Rows from block 3 of the image encoder of a small image captioner, named by matrix and row number. Rows with one number within an expert belong to one neuron, the router's apart. Each number is 128 + 32 x the weight over its row's rms, rounded and kept within 0 to 255. All counts start at 0. Numbers have three digits each. After the name is the row's rms in percent of the matrix's.
Before each expert's rows are labels from the 100 images, of 14976, where the router gives the expert most weight on average: "strongest on" is what is common among them. Only what is clearly more common there than usual is listed. The data: rendered scenes of toy objects such as cars, trees, mugs and chairs. In brackets: how many of the 100, against the usual share in percent.
# router: router (encoder.blocks.3.mlp.router.weight, 16x160), inputs 0-53
# gate: expert gate (encoder.blocks.3.mlp.gate, 16x32x160), inputs 0-53
# up: expert up (encoder.blocks.3.mlp.up, 16x32x160), inputs 0-53
# down: expert down (encoder.blocks.3.mlp.down, 16x160x32, transposed), outputs 0-53

# expert 15
strongest on: count: one (63 vs 33.3)
router.15 096:005129157087129146116137121107153096187129159114167157152106123159111137138117168110115093101142135099175105109138193198155124099170102102134116148192114141119190
gate.0 091:100118098083192176069142146148099151114136147181104185083154116145123104160153119118154092116114131109126115159105066160190153142124179122188063154131125124129129
up.0 086:093080092131096137051111113150115137146200092156167095119115142133180166143105094103100155141073140090127144109149160145108121172150111132123120111115199090086137
down.0 093:106104130082215111122107138178116132156114145148096171211135041105100130103122089171135126145122105090151209131124147131161098127119143119172125190107114175117109
gate.1 123:156124121114115130144122089176109097100112165134148085113112165065097087155098120155061141117171132114148181170086116063141183140107159127167122147073108170195121
up.1 133:124082197107068190156129118209075116157143166120108114161104094153154180078094137079107087099106118088123159146103138146162085134138118117138151129140115148141161
down.1 116:146119115140105104170091113048127079145133089176162109093199114084132065106066146123112171107116096142139143127197167157125196100138068186139130113146169126155132
gate.2 085:168180123147122126106134119101141078114187172142113132152195125096158128115174091127136139132170084055117079171143100103120102213105097091121146125148160126097119
up.2 080:079034121072133166166095107152131126108092125114139124106122113127129089105197149083077163099060164143123185174111199108092141150163148163116144103126125098092194
down.2 089:179146123132165133172061165110072136121136142142145116108086124084113185160123119123203091145165135143115179108144094154102110134102161086123152174151128039127160
gate.3 096:104117130133082164115160074112192176087060103146147189159130143162148126135145158126108177132116140071098104124119143139146138148168123131184112091144140127141136
up.3 091:076149140125146122105158058088168110128121167123121133172123111135138113145105095130080168142179072084135100169137083168158088083106164099137161152131140123182138
down.3 096:157158071113152155111165071105170129087126132118135155131095149178174065121141127137183114141121144164083168108165133151115162125143152156120142141162123148178175
gate.4 095:157112106158111133100120152146112167115185144160141083179120106071133116118110121162137142089055168126161127149136157162139150145119125133111119125159181048138150
up.4 102:132130132151139111144142137141109093079113155087123166125152118181055121079170143158179111155136111151130115160137091123153104113131132100133118153114136150168057
down.4 100:134139092096152096142083114100097100133173140134137106137117000135115091128129084092184095076163100147122155191123183062122093170114159100108135137080143129117077
gate.5 101:097133094129180159143112125031092126157112197122097136119182161115113097133198164111104150124094133157114050127131201143142149147102080160124195132139124161103079
up.5 089:168185128163058114099138129212122132080158083190131163136066128128133137130074144114131185164177113142118164110119150111113155164169160102127062166130111071174131
down.5 107:111114109135124079136112198147199217099077072135115130107149166075165142155132112153193096134147122102163123078109144158110158154141102112156136127137229133085041
gate.6 079:112180094128207129117109135078101159118146114119188141126120126092112202175190117180165124114097221106126088140117131132102134104089099146124163151128097079131089
up.6 092:173112131144092069168153136128103156092086189094077160059146130115137153072094193095132100116138075103110139101119104146096158152163127187156101067128132153120083
down.6 093:114168071131153100079086107165105109094120140079163116139137113176143107071125124106157128118134102161142152197117118218146179106123117149173180144064171118162136
gate.7 131:099085094095174140177117127102123164159113097133125135147169145105139157132169147147048079125126143153141103171182188062130101149107090107067144099143094202128168
up.7 129:154194138143106112100125092207138032126215142116083109093082089121095151103083108112150123150107110125141165118106047190157113092128137131158110122114175047097119
down.7 115:083110089169142137062084127102121140117095118158111132073182132175179198052157140107163096104134143066087172054124082145135110111103154129178089112092122143106132

# expert 14
strongest on: count: one (85 vs 33.3); yellow object (43 vs 15.8); its colour: yellow (39 vs 8.4)
router.14 087:068153108151148130113099083119105133168133085048099177114085138185084138118107110096108140111134124134151123150110177148108139125108103084121125115107126107170121
gate.0 139:182153157169090128137171176135096097136137145083137165113123104194147120069095122103116132144125098124169149162082167203052156091180082098167104183143096138113180
up.0 137:081037103164100153094131100146126093144137112110090142069143101088088131166148211124117132155130113067110147146195128138106175052130151141100115090085118145141172
down.0 120:097127099108094107120139176110102192120150130088151101103101142134098145162157182115102098174132164118137111159149135135122169154150138123130083065071141167196141
gate.1 084:132112164148103118080105104152209084137070190130083118145109136142163090138125181116142142183083120052084113140122101086107172091104136108114144166068137140129112
up.1 084:180109133105146100157156128142181113114120049091154079167113116148087081119136133101085132140205135145090151170094100113118095134134089141128156089106160167107084
down.1 087:117130087195110096114125086112079132159099125175119137153150090130169164158096114155135083119120166127159133143174148148124061130110165136166173161148101142149076
gate.2 098:147151165178119093203143130195186093152153116135161126177131103126119104099096140124168111110168085102121140113146153090167112121116118118064131160115103133121141
up.2 107:099079131189037086027088166104151127152119116161150120065085154112129131177097123154139132113099133112123174064185101169123133121155158177114114072158165155138102
down.2 095:100112114161122143088147145111102127136108140084125101147211120139124135106168158196152136115074066124175124107138097117176145073099127130151150193095190133132110
gate.3 113:163061146199128102157112157151129126089086087121078093176103138139157114134105133104196131054124179140132117118117094123072086175099086174188183082126061135123074
up.3 106:141162156173107167106063089154114117142101131108142122131091156093173115071110101138103127071153157090111132152143136059099130142114078153140142094154102096196112
down.3 101:087122140112178155138150131085171139147109109110131158096135104107149108144092114098203166123155178139117142134075129040118139113117145126134154109145163194222085
gate.4 110:086101135159096131151121102160156167129090113087115126111157175137116136172196120125145158090055157087119116119079163163097139135185113165179091158112148145105135
up.4 113:076085157166127142159114174190141152121113119123116106162174214169124164211141152105103146095107116105113124145105170126147151153133142155170064125109143100104131
down.4 097:152098090098121155141177114167158162129176115079175148128132116104151109151113102135124088111159072198128118120132158143081100100113095081100163112103097121153061
gate.5 083:141123088105153119150112183106176140082126154143152175093108156130125085122119112129149171036072144203111134163174113114142120136093075139070145106124127136086148
up.5 101:104153084105164127105144134041120141109104154177116093096134135171134181173092160060145110157137094157104130088135120139095125153081119103078160202107093177115093
down.5 108:159177120101066125160114127122143122090148115094063143119123061122124082088103128128114124176172097128102169110141154147101143098125075153097091147129139102105088
gate.6 100:099112186136084078108176159200122094139139114131144090098075175132102207120111139151072082157145169130147169103119085123117117106183086129110101120127116152053110
up.6 102:127149089107068054109170116131129163108150103131103099100122134130098154120124134101072178119165078119065162144163138139084159131135087073139109120168097185107118
down.6 100:157068143106131155128140150120148146124146114083120170158161136133116061151125121160116181120160168135109109141111122141122185135106137058143143140116121113146127
gate.7 086:176151151120100104112135124112231108213108145129165104149121171128202109088110104107127184087096162153118119122128130098162131121144125117074115041112129186123106
up.7 085:170169174120113111146119164149122178160138127157109143098170129137223156102105164121098126086108107108107119112122162155105133072169112118179114160102117091121114
down.7 092:148094115156121157147105105167119163141033066130155118190110159170137140147058104090188116150114092082141086095157120123134126149162105156143051117164152133105123

# expert 2
strongest on: purple object (83 vs 16.2); its colour: purple (67 vs 8.6); barrel (25 vs 6.3)
router.2 129:106080100067170079205067124195148193113135139103089102141124171070128130148056140203136118125156154090136103133115143149140107110123155114141134149129103136161146
gate.0 112:128071111095138134135096131139173171130121099107125145125123125076114121141105147170154113092156093121097107143086154047164109129140117139139048120105112094145139
up.0 115:132090144117141145158064106144146120082075124069140165116131121139114102134136102127133171116138164115120082116088197113133187124131137136159071119088118161135190
down.0 102:152120157173109122116202168103150132125104163195140145118062176138105148147110122082099154163107174134148173122132153185143132146148098133129183112199116199088109
gate.1 109:168111111144121179097134117151039070151190134118126100096115115108108116074108151087124106158128111164119174161115064130038121091138129134111169069125155126133089
up.1 105:106132137083125117123182122119123087151111144167125109151105110133106141151160112083174166125141099184147111089147077155129134125146162159100166134140176115128140
down.1 107:118131062083115077170142141084133167111159097230152123149090100101124131159151117164092171080118083155111107114172154130099126077126158101127139106165145117144097
gate.2 093:108150118111122142143159151142121138119162099137147109125119159137157163042173170122076171152086161114159171083165133165126135143137141156100101033150133149089169
up.2 089:123110096087101098138170119126149124159178140157078110145129116105123197068126093155088118114129119121175130085162103156189133142151190155146151109184147090122164
down.2 099:097139095158093171167164209050116158089162150116133101094107113155137153158182139153142154095132076139126174135171113127139170130058115092117118126158152161132089
gate.3 080:095142117164079092125163150099078143175155161210138152112128095122161127144130121072118116047155082118131116096150101139102127083169128070125136135065124150098121
up.3 084:118052094131100116127143123105115164115101106117124156159157162153162087146176124162100185137145178095055177079140170085157156165110126108114102081138120151174175
down.3 087:129118172090113138116070120108142189102162106049123105104149158106133083106116099096116168113097152099099137149146191080164186098200133147146106067183152154147104
gate.4 125:124099161142079145184124114151108160164131125081119102160114148116071137128105128136101158107055111088123125066116154127132176094167132157164148094087113126137124
up.4 127:107169086104144125067173167061100122158139123181169163047170154182173139111147144138088091129137130175138130153187057146082139154098131144066088125151115136100128
down.4 119:141105136184134117075102130126130165155114118113158118133142114073101128165077121166126151115043117117124069095123175111154109093159082170161119080088115105124108
gate.5 090:096161100093174150115161143172105083069153047113094100116157106206099159134131167101154118139120133155140159171098089131133104086109142145156119129203159114087120
up.5 097:198106152123118161155118106141150149133126068104134155188154156066151138079122149125126144116120176084145080123112212116136135139115126143168178069120127170136158
down.5 096:200111145144089126099116113122072108161156087135155126177148120131123102137113119144043180170126157119126107158132149124118111105187095180123142140110090079102108
gate.6 077:129144163075141145110163074110127113080152134121066123155138093152116099131154161066085169183108107169073131141101121121071123149171120153076122119125150120179134
up.6 078:042142141136102145156156150128110089138110073072041109146122115149116166115147220157085145145100132126087136160063118158088117086087115099099121146178163087155134
down.6 087:144160125162137088096151202118144123143146178120140089121140125120098112161141089180140174137074091127089175082140139122102147171169103137081188116050095142144157
gate.7 088:178127157069150170157144153070086116175169157094112120137141121121221098115103117113132107148136115228165179128155175112144161135109111133122218070118125128142133
up.7 091:153157127135174116058120168128168145091120119179130096085144148152113099119135142172179126130131175117080064135135120082078110117138088118150083144173121119110083
down.7 093:136163052117161086125149070100101139097132132212130147104168127191102085089157102103133109142163099179206138132141107143158130166093123119123176141131116139139205

# expert 11
strongest on: count: one (84 vs 33.3); orange object (52 vs 15.4); its colour: orange (43 vs 8.1); its colour: brown (27 vs 8.5)
router.11 089:085143139108108110142077080120105121059095075084111176107085123102148096208136148097164150115129144158134132115102159157158157111104105141176102093139098111082177
gate.0 109:139151079192155085167113114121113134091129130087122176178191125164174143166099083117113137152151083206177177156171139074129121158112108200144114068170111116166109
up.0 100:156126144108133071176124113161109107103137151103078123139108079175092167104168092094139168123173064157133140163174130087113053190094121172160116085136134090226157
down.0 104:109194133147166153120084131106111177116116107123148172177124140146154133084141104123169134132158108157137148145090162109112094160211093167187128103153074140165125
gate.1 116:058124171106155129202131134091168122127156067126060176118157134133145089087079138103110135115127103162105134167187100148090144110095125173117122116177142150123108
up.1 118:141162137134152151177144120173094146093149157170101167180085089161137135077131079035138151102125072157162141173130147072097135137116102154081205160096086107224116
down.1 104:042176167153157170132117081089101145108138101072161177092105121113126097162117172099120090201122081146112122112083122104114135109135164061153113136092131147112139
gate.2 093:144166181096173137082144143122116075127103171101146163141133137131068116186101106105105181187159090137101147089117111058106131135132124120097138105115070165159114
up.2 098:188093112191132102145108146104196081135157124103156135108133119091067150066123160127148160145134112121117150167104160152109129127110124137188122112097155100118146
down.2 104:141067122133152126116155163105183181078150154129157083163115138156129146142109137108127122143076165091095145182136192127178118215104119082089099187171130124111077
gate.3 114:093117170120138160148098093136074143119167128118163115114142140120130097121169127125102120156082127165184119215163172124073126133150120165102159127080101115121108
up.3 113:164050159149135174123087173126146150119119118142162125147085101173146084094104163084152075114073148150165116118184124142147147223146127150114120196065150120160101
down.3 117:096111161092138181199114110136102112184161085100167103134085101139112113183104127146140146200111160123071141209119108054127173161134131100121120039131113086102105
gate.4 098:128200123094134050199097043099131148136130066155103112180120115133177099126111100126144133109211099162221130112157090117102115148123139096118133133152115084149129
up.4 095:152096093126180209090140172156121176140124139160193090085180116079143135121135168102175141143081130143114148133111156139137116143144143131120079109119103151131101
down.4 094:155080131164132109127131143135082105111165126101096084153138090161135120120143113123165076079122174156208138142181082111129102127139116161151141142133121098101141
gate.5 096:175069167156140145175127160127144175133118133121151132156096069106103097127098097139110112166138098161107102139158128139176116095099079123190078184076125064162139
up.5 109:109185130113127114135133162084135122149176151095143097117100137052122140157118109116119126156128114202142082166154164106161098097124104118127181140044123110126104
down.5 099:105101088140120130151083109129102118105118118130134094091066097157128064116132053113142143145103147156089121144161121129120157150124065113092110128154114125151169
gate.6 108:125072154132141148128121137085059121158134147129166105131108143195119139130159088113147132140100064152113080111110137114155180084112095151108155165050107108126138
up.6 096:127125177102135095139206150075141161154090093139128124113152117134122136107011148130134147137100134096097085135090124107109192111103089133097045114138117192097110
down.6 101:123176094155143154131105076097055159124166113123128124068154114136127152072109118107089130123118127129098203101122127135102103145099088152146081125162123119115131
gate.7 087:082097197109217207139135122126131128167133121104160141156186103159109092123111130069085100139138133125117102155145130092155137170156168130095097117132093137180159
up.7 086:163122116101140087094094120189100142155136152153135152167086140100165180116162105151103145148155171082158134112178151125160163151097099122212126125145134124125115
down.7 096:132100102118141104163064155182135138139122114112096049076150127115140108186162159181127115140140137152141114070081088122141083158103051143169089189070105136066131

# expert 1
strongest on: count: one (84 vs 33.3); teal object (34 vs 15.5); its colour: teal (32 vs 8.5)
router.1 093:059106117158140152058130145132128134127109060050110154171152092146108129194108173105170133089176118133200125134178121108190147129161060090153112182124127164085191
gate.0 121:139131157139143146158160174111185154146153137079170100123148155089135147099112112142068107118083127171127108174152139128171134128142111174137110130099070155089125
up.0 117:105096091122161170132134141103104120109133150149109163148167164170189095137165098113204128093147137169180102126127134094143100114094127115136193111133104164128043
down.0 111:053128142141087142074085133122096166106113151098129137126094106127075132148096187166121118188113130038124093173111131165163135087092124137149040171120076145158098
gate.1 080:145160111091130174152160092169130177072120149084066166124112198138152117086080084133146136098109188143061090159151106155130093098115123191132101132134163136124106
up.1 076:129168093154131124102157090095131142140126150122105128078157130140162178158106090069084167126089127136070120123099119162134168130167094081123110097097166084115129
down.1 087:160158137175131117138148110107142162110120168164101147087074121192150150103135113103147101101084201170160144175132134149159119124114129191094061100066132145096100
gate.2 080:098146148049166172179130142042184120083119140139126049132175119089141090138096056148143103107126181064112115115110153114108107141148154123113212170128101125135107
up.2 086:147152165186072119149148112192109092129160141087113110159093132134114169116089163095149167164095157140110169174135125152060147127222097139140079103182162127056218
down.2 088:114083164169137118157108129139099083126121055149089154118083140118115107144115128120125074100093115107074140125141153143132161089140036081067120101126129108115124
gate.3 116:189124115167103086139089170167117151115118122156077074117072099141080062145080130150081108178165177094174123121156128143170145178175084139125137134112139119171162
up.3 116:135146110075128113061147109140108134138119129134154167103167185172158083082187118151136111150102206087137164136142140172112133071165162132141162126185118191096113
down.3 111:076133108093122203167149109125129144122099132109162091143150127088139158170150173137131126199073131158183097121140207144118157070115115090127114075108117140119134
gate.4 093:099100152171122141169079106154124139127141165185121132130140107147085065136114057114150131174155144138095105149146144099157132148139123144188095143073137084173114
up.4 098:114119151153136145152156124115114129105179135126116113162192135128143095170139071156156154142150127142108078102205094081149151146150085175134140122063111131139071
down.4 098:168171138170128125084099156159095179147175110107123137152139226134140154117101077153100133173095159098103153035104105092131066145119128147166156192159127159140098
gate.5 090:124122149111097162129117092088102159140168152155164193150167134080172118177134128118135171097085112111116165135128184114146146098060109140128130100125145112122163
up.5 090:157097102105166075121140115159160124084147201164087082169156163101082130113154085134138093150136162113130071181114080088170154182165167132107067142114128091147097
down.5 098:119136084073138174172121104137098115112161063151088080169099138127096073158090162124098138132138158115081143170116120101078127132135137144128118158086105191155112
gate.6 067:128130120153144069100099132089081113085146087199128157086181145092131146139164128132119121160103092102169094089106095079145155130114157110084083049154118129097107
up.6 084:155145110093114080176105091171180132131156170118176110164088127138136179119183077138199111132111147154091136106147106158082065088135170139146167132101137119138134
down.6 085:139118129118087112138111128119151180133171188113141104095158113148142131126106118117143108180092083108074165174133165105074106109095189131140197103121109110066112
gate.7 094:126134099138111152102135140128132134106170144108102131157165148114087095076135199128119096114104195072139123117177202165155111199136136234128110058128168103113139
up.7 090:082154125061132062155137077142106093171159179137167155118136065095143117186165072138119153078135054165136089151108128128152148177114127124084149186037146104135113
down.7 096:105157090109100113159114115129094132075114090173061163187170123089091110059136111113118123134125059129141099144125138075142131108095141107146171133107105134134119

# expert 8
strongest on: count: one (63 vs 33.3); its colour: yellow (28 vs 8.4); its colour: brown (25 vs 8.5)
router.8 100:087140112106066134070124067130178159187116117107127067133095153132089139178148121148102068140183153156178082133126177123140133078115117151078119125103154077112119
gate.0 121:106150135165132108130193183097158075154109132165128045103151144086111169174121138095136121136145066153115088118141109177149119113112103121153117133124140133087098
up.0 121:126210143122121127139125146112085125173166218192133103088144161109136150169137074115139130145152091172148101125130100137129157125137104119175146163091122109093105
down.0 119:090124109168128082155095070137129134141103125135109140077148090104086116127104162173150142175149078194127144084131141177147217077094146166144111147151165168119099
gate.1 078:179120139100143138174098161117105137128106165101218172087180139160209106164177127122111164135114143093175151131156137055166178148134097150110184053091098168114164
up.1 079:155079135116172110080166112135143105104103100183173141146178142135144109136121079166090132137107172128186160161073134085130141166146119158140152077114095134147092
down.1 088:124144166144134151141107097170151166136116144104220067137095102097068105155079131142171102170150108172101110110149084132133097185095135130189120152115101124138108
gate.2 097:142150115102205116160180170104144111118132113145092125153102126132124095158171132089152156130181130079139099110129148096198114164081113172144126080088167107185090
up.2 088:121185171183097108107119106126126120167094032120160147164141120112101114068052137143089176083134130124098171107145137128108186091174107124112123095167105174111182
down.2 089:165110084112142101164184095146132117121157112087139136177145124138138152135089157130088122055142129157139083091128094083130100073158129127124109103169060159132130
gate.3 088:133095129148148176149098119127111176115109044160117115079228206182207114066153141165104124119104201104090113137112107141086130143124090113133102108166136141108175
up.3 090:103144129161116108135149184143141173133145132073119124107188124138134050099161176119104163102090166098153066133159164088135161132148044185173101151178161122152121
down.3 090:162099166077063153149142074116100132186176080145172130061166157160159110117151125087140139138048108087152121169140164142158169122141113171140112116059124171132191
gate.4 092:148091131123123141150119143150092194125124145146084151129128167224107113112117100113135136077128165103079104119106074134138109181119074141101084177148113109121122
up.4 098:169108123109142183174095154113133132103143110161154136129118198188139134118116124089121065081159141106104177108121059116108101154107155108087096135159061141085142
down.4 108:173165223132108133115151152128134127122083161111145156139120098098101138133092133131172115140136079124100116135113092110160096132152103108178116166174159092084105
gate.5 095:120154143162132121119139105085107204128166111133149153124188162121157101119146142170095113129082151150118031076176154130113120116131136150090153161138153199135092
up.5 101:164089109160112082117100109136140056151102100126165108165103077111095144111091135111150123171228072149118212144112108162095157119106108098174111107062133131127122
down.5 097:156129118055127143142153181157107134127191109192102103144080154161139116105134112077113157125097088084083086124158130131142137158117112105122094197196142107131125
gate.6 111:160122150168121128140149136123183162109116142175159060149084134153163134141098112210149121104111166158141131110143150157150142121092135125122056121189171112069114
up.6 101:097132059162101118119152090131131112184124079067116131138094134070091155148062187138091144130135090164079179084149166088102185099153107145104110112147114141116185
down.6 103:109087150153087146135124159122134109148170118138172158131091163132149081108178139121096129106138174069108128156128131175135156182097142155114063127093107115168159
gate.7 085:093198118111095126138181113103124166130108116177107129121164127132156120120174125165103143117069152092127139098126126154150132153153120136190128137189161133173132
up.7 083:198170081146110109120086170165116159162167210143144169100121101117131149108134118188102150113081158115190135122120140187109120136121170101131096111143115159107156
down.7 091:139113133129113116111153131149138136159084108140104123148203189108200138060156090102157165111089108095160111095168155052124104142110022120162148123086135127135139

# expert 5
strongest on: count: one (83 vs 33.3); ladder (61 vs 6.8); largest object: ladder (56 vs 2.3); its colour: orange (25 vs 8.1)
router.5 091:059083112088092157064134120159173130117111150115121204102142114102085158128183114100132114121213115116134132117085135142110153129123127079134109112140081138096149
gate.0 094:129114118140101157186126154122186079125152168117127073182127117133141157161101181135119114109051027131074110125153148157132109110144081089143098142152058161104141
up.0 103:120141206073128212189138204101152139148100159110098125183106129085141148085130097026078127091119108135104144132102144108146128153149152092107141122128085143161128
down.0 103:080152171120117125196103109118118105119112080109073140128083134149127128175145097115169092175041143106085125085137138145148127093137121055123098195175224106139141
gate.1 095:122165105086187124081156135100123061076142128155085044138138145113142104147115079121132115153126071191078064088102088151102119112169069127161184152102163132105122
up.1 096:208099066122088139106151125133129083112049121108180102074088103187125099127104093077091182156114173207101184218151145135133137111160104153098068116134117135095185
down.1 108:227173076117178170148101169147143088118139132198133084110155166119151140118111077095109140078153106147123103109118104145134092111130162083162117123072209177118050
gate.2 096:105129156094157101080169206107175105124118142152101109148087136120086133160111135117155084121078105137130122129179136114173067179133077099183127189045132095097076
up.2 094:131145128131076082102138178150120136123132144121152148129099095115111130156176174104082150141111116148144164138094154137084167143195119141159122105137125129114210
down.2 095:114085093221140114149127122111128126130166173175185156125126117105145153041107166110105074148177091080123166149126121121062098079162142069101150137159112129109091
gate.3 105:152079101197131161106151100128117126151193151093107135122158110116160123102073145058138098103175120124137123127172128161177161132079131136114131091107061062075134
up.3 107:173060137171086115084167178151095121170170166110101130184118141098095167131105150077172065115106123128174145134140097156142091094118101172132096145114045091026123
down.3 110:131078141093096091138124145150194108116118040122059179132142114117094118169128121096118037126176103171153172139079147087156129084133128088131137152102145117172141
gate.4 086:092203141159089158044133101143137094095131131119145159100038083150150111137146122184106136133148095069111158131071130097095127109093129112146115132145156169123139
up.4 082:144091127135120076174123153162155179110091130113108080151147177117168160178098098072164190066129139171127055110097160103140160150130101181111192154117073079146123
down.4 095:152151220129151097163144094135134145110109119141089101179113180119079128177156137135128179183166090154135148089113066148146112175144167108102106105080128178133110
gate.5 087:095185124073112107133132173118092120120143153102042088111162157148140116104184151101150131178111114146145081088125174169184070145157121083195195073075190084134072
up.5 077:153102157171110083081114065147087148141103103135155139082151114161101125090131131151120056148148108133127175167183048172125142134165174107118133130136098167117113
down.5 090:162100148131119179136213117126122146112065146116122114128153100131062148140116126138131132057119087078153111137105089100078136085142183117099045097211162141131123
gate.6 080:119129109138100108090134041126113071170142144123162159110110110143078111131074177129104114155123089131127113117205070119091139093127143129089082138114143148114158
up.6 083:190091142096163143109152156076150151100123181139124090171160128093171179115160097121218122091111166105112071120059149124179139144130068185174129091073122121148134
down.6 090:111128155110129113154142116127158119157084142135146122084103182112162151114172108133122162184140073091170177105170121116127083129147177161095112113154176158158134
gate.7 143:107095137077162161166132151092146147111082193134098108164135117101140136142114107081159138132082096143096055086146138146084095185113086124188099139104158101136131
up.7 151:144097136102183079172181201101184145104095189153056108157110132134120140107138137096179129144098152116078078117137096131085100177174100108193148142113153160104117
down.7 121:081115109104167082143117113118196144116156157113095161114108121153119130140159117171114106126124161161138146132190153165172081092100140135111152163107121090139112

# expert 4
strongest on: count: one (90 vs 33.3); brown object (41 vs 16.2); its colour: brown (41 vs 8.5)
router.4 088:063118150160082154083100111150093061138170119125147204120159094130088138155182218131123190128191147114126101116086165182125122166158107141150079159120104170106180
gate.0 119:195148083084144171149176103069146154124089087157159134130195141138180100090148105155123181151146096140089100104107170139066176157155097163083147107108148135148150
up.0 107:067167094137149099146078134155128119117160166135208027085131143156097155133176133151086145138132130187155137138176128111179107114110164116085088130074140108173131
down.0 105:136184141136120142076140104184079116099125114118155182105084133147207165061140146153086145138135103044183115118098124079113126168128168122163093158131105144101111
gate.1 104:156116111137118096090183162106190088085115139134083124158136173202099135162151111118165154142121177114151082159093107140167079142112128153161129128183104131092079
up.1 110:123109108123141138064164108145142139112094155142095169104133109168063157156183177178151139166091094140109102137100090086156060116224152155125091133182137135120120
down.1 107:102151129114125100129064128160115116155173095152107150132110110167093134116019154185125122156152109135137126080160115113152082101139081140162120081129196093055087
gate.2 088:210104080055176119089119172149128146151124162170153091125086124109151095097143101159106138159067147133153098131176091135111123167136121151170139129193159108101120
up.2 092:114207080150167093099110137124097142151137151141118113158100142101146119100145062165151106102057165145097104117125084208186086118121112100125180217105140091147141
down.2 095:162077105114118177099115082086097162125140150176144169080103130155118115123171059142106166124117114165157126130099133073105160180087210160120130102179126060167195
gate.3 079:097123126134130166132126136107102143078150125170121061174064091160177183172162105036193139156128161199165098098134097121147128153113134117101115129151116152129094
up.3 084:111194182161105136126167153190155116092105118141073165198111116150149129165109137104137126150149130097170136165164137028126085109097125085086143110190107118151118
down.3 100:142086156156150182084154152116149155116161132102134077098106095058176113102105187118093189094129145165096120144152109135068089132157106119152207121098152082114137
gate.4 084:141139131116148103121144073106109142154147188156164127150156119150097102154157121109120092199132129122158123138181116094127080143094118147144200116150095090145124
up.4 094:144105154094074158129105097139163123148111092038176145069189129085104071099158110166101167180080119089174129128119141136129189116149155103125091078171117178157142
down.4 095:100077115054122111089160108174122135098146112063096124101143103108099149116125100159128111136068118094201147143084114185078083186138124067099126169134175133124185
gate.5 103:162091105160158103102114172140182165099072098156113186121124126179160105150202121150161127097109160105044086114118160124117132181081118151201102177175126201093073
up.5 109:128125047178131113074134147131143108195183185087109099134121104089118168100130151140131136139124083111114112138139106172184143069111084158143127140066083062087149
down.5 105:108097107124098092152097103178106109143116100093119086107099118145092089125122155111125164184158139107093163092072106147148143123153160101166086151185138143169127
gate.6 085:146162150125112121138131142183166074186107114158103178183102100125076156164126121086098136131126131121120113119132111158123098108081123157130108184171097121109144
up.6 086:137096154134133110138102147138176106114129065145116182156112122113112124180115087108101173091107156114136110138110167159149109175091097154148101132199074173102165
down.6 095:103155103095191177129119054160122147107118118142130090106108146080119112097179088177094055112056105132106085134134062129149105098154146128111111078175210100110145
gate.7 074:043177114084123133120115146120113108121072097146177159157096136167124069078180152155080145129090126192150142123071111158117064089124129119151150142123157175146188
up.7 071:194141196127117151153145104147164168101111135147155167135149173127181102155118113142144093106156197105165078105088087144139155154155069081088113146088165153133097
down.7 097:099123115117123125155205175107098180174085158087102169112143157173112137116165196112133141092101105092108157100126123093102101147078186160189084139120175125138178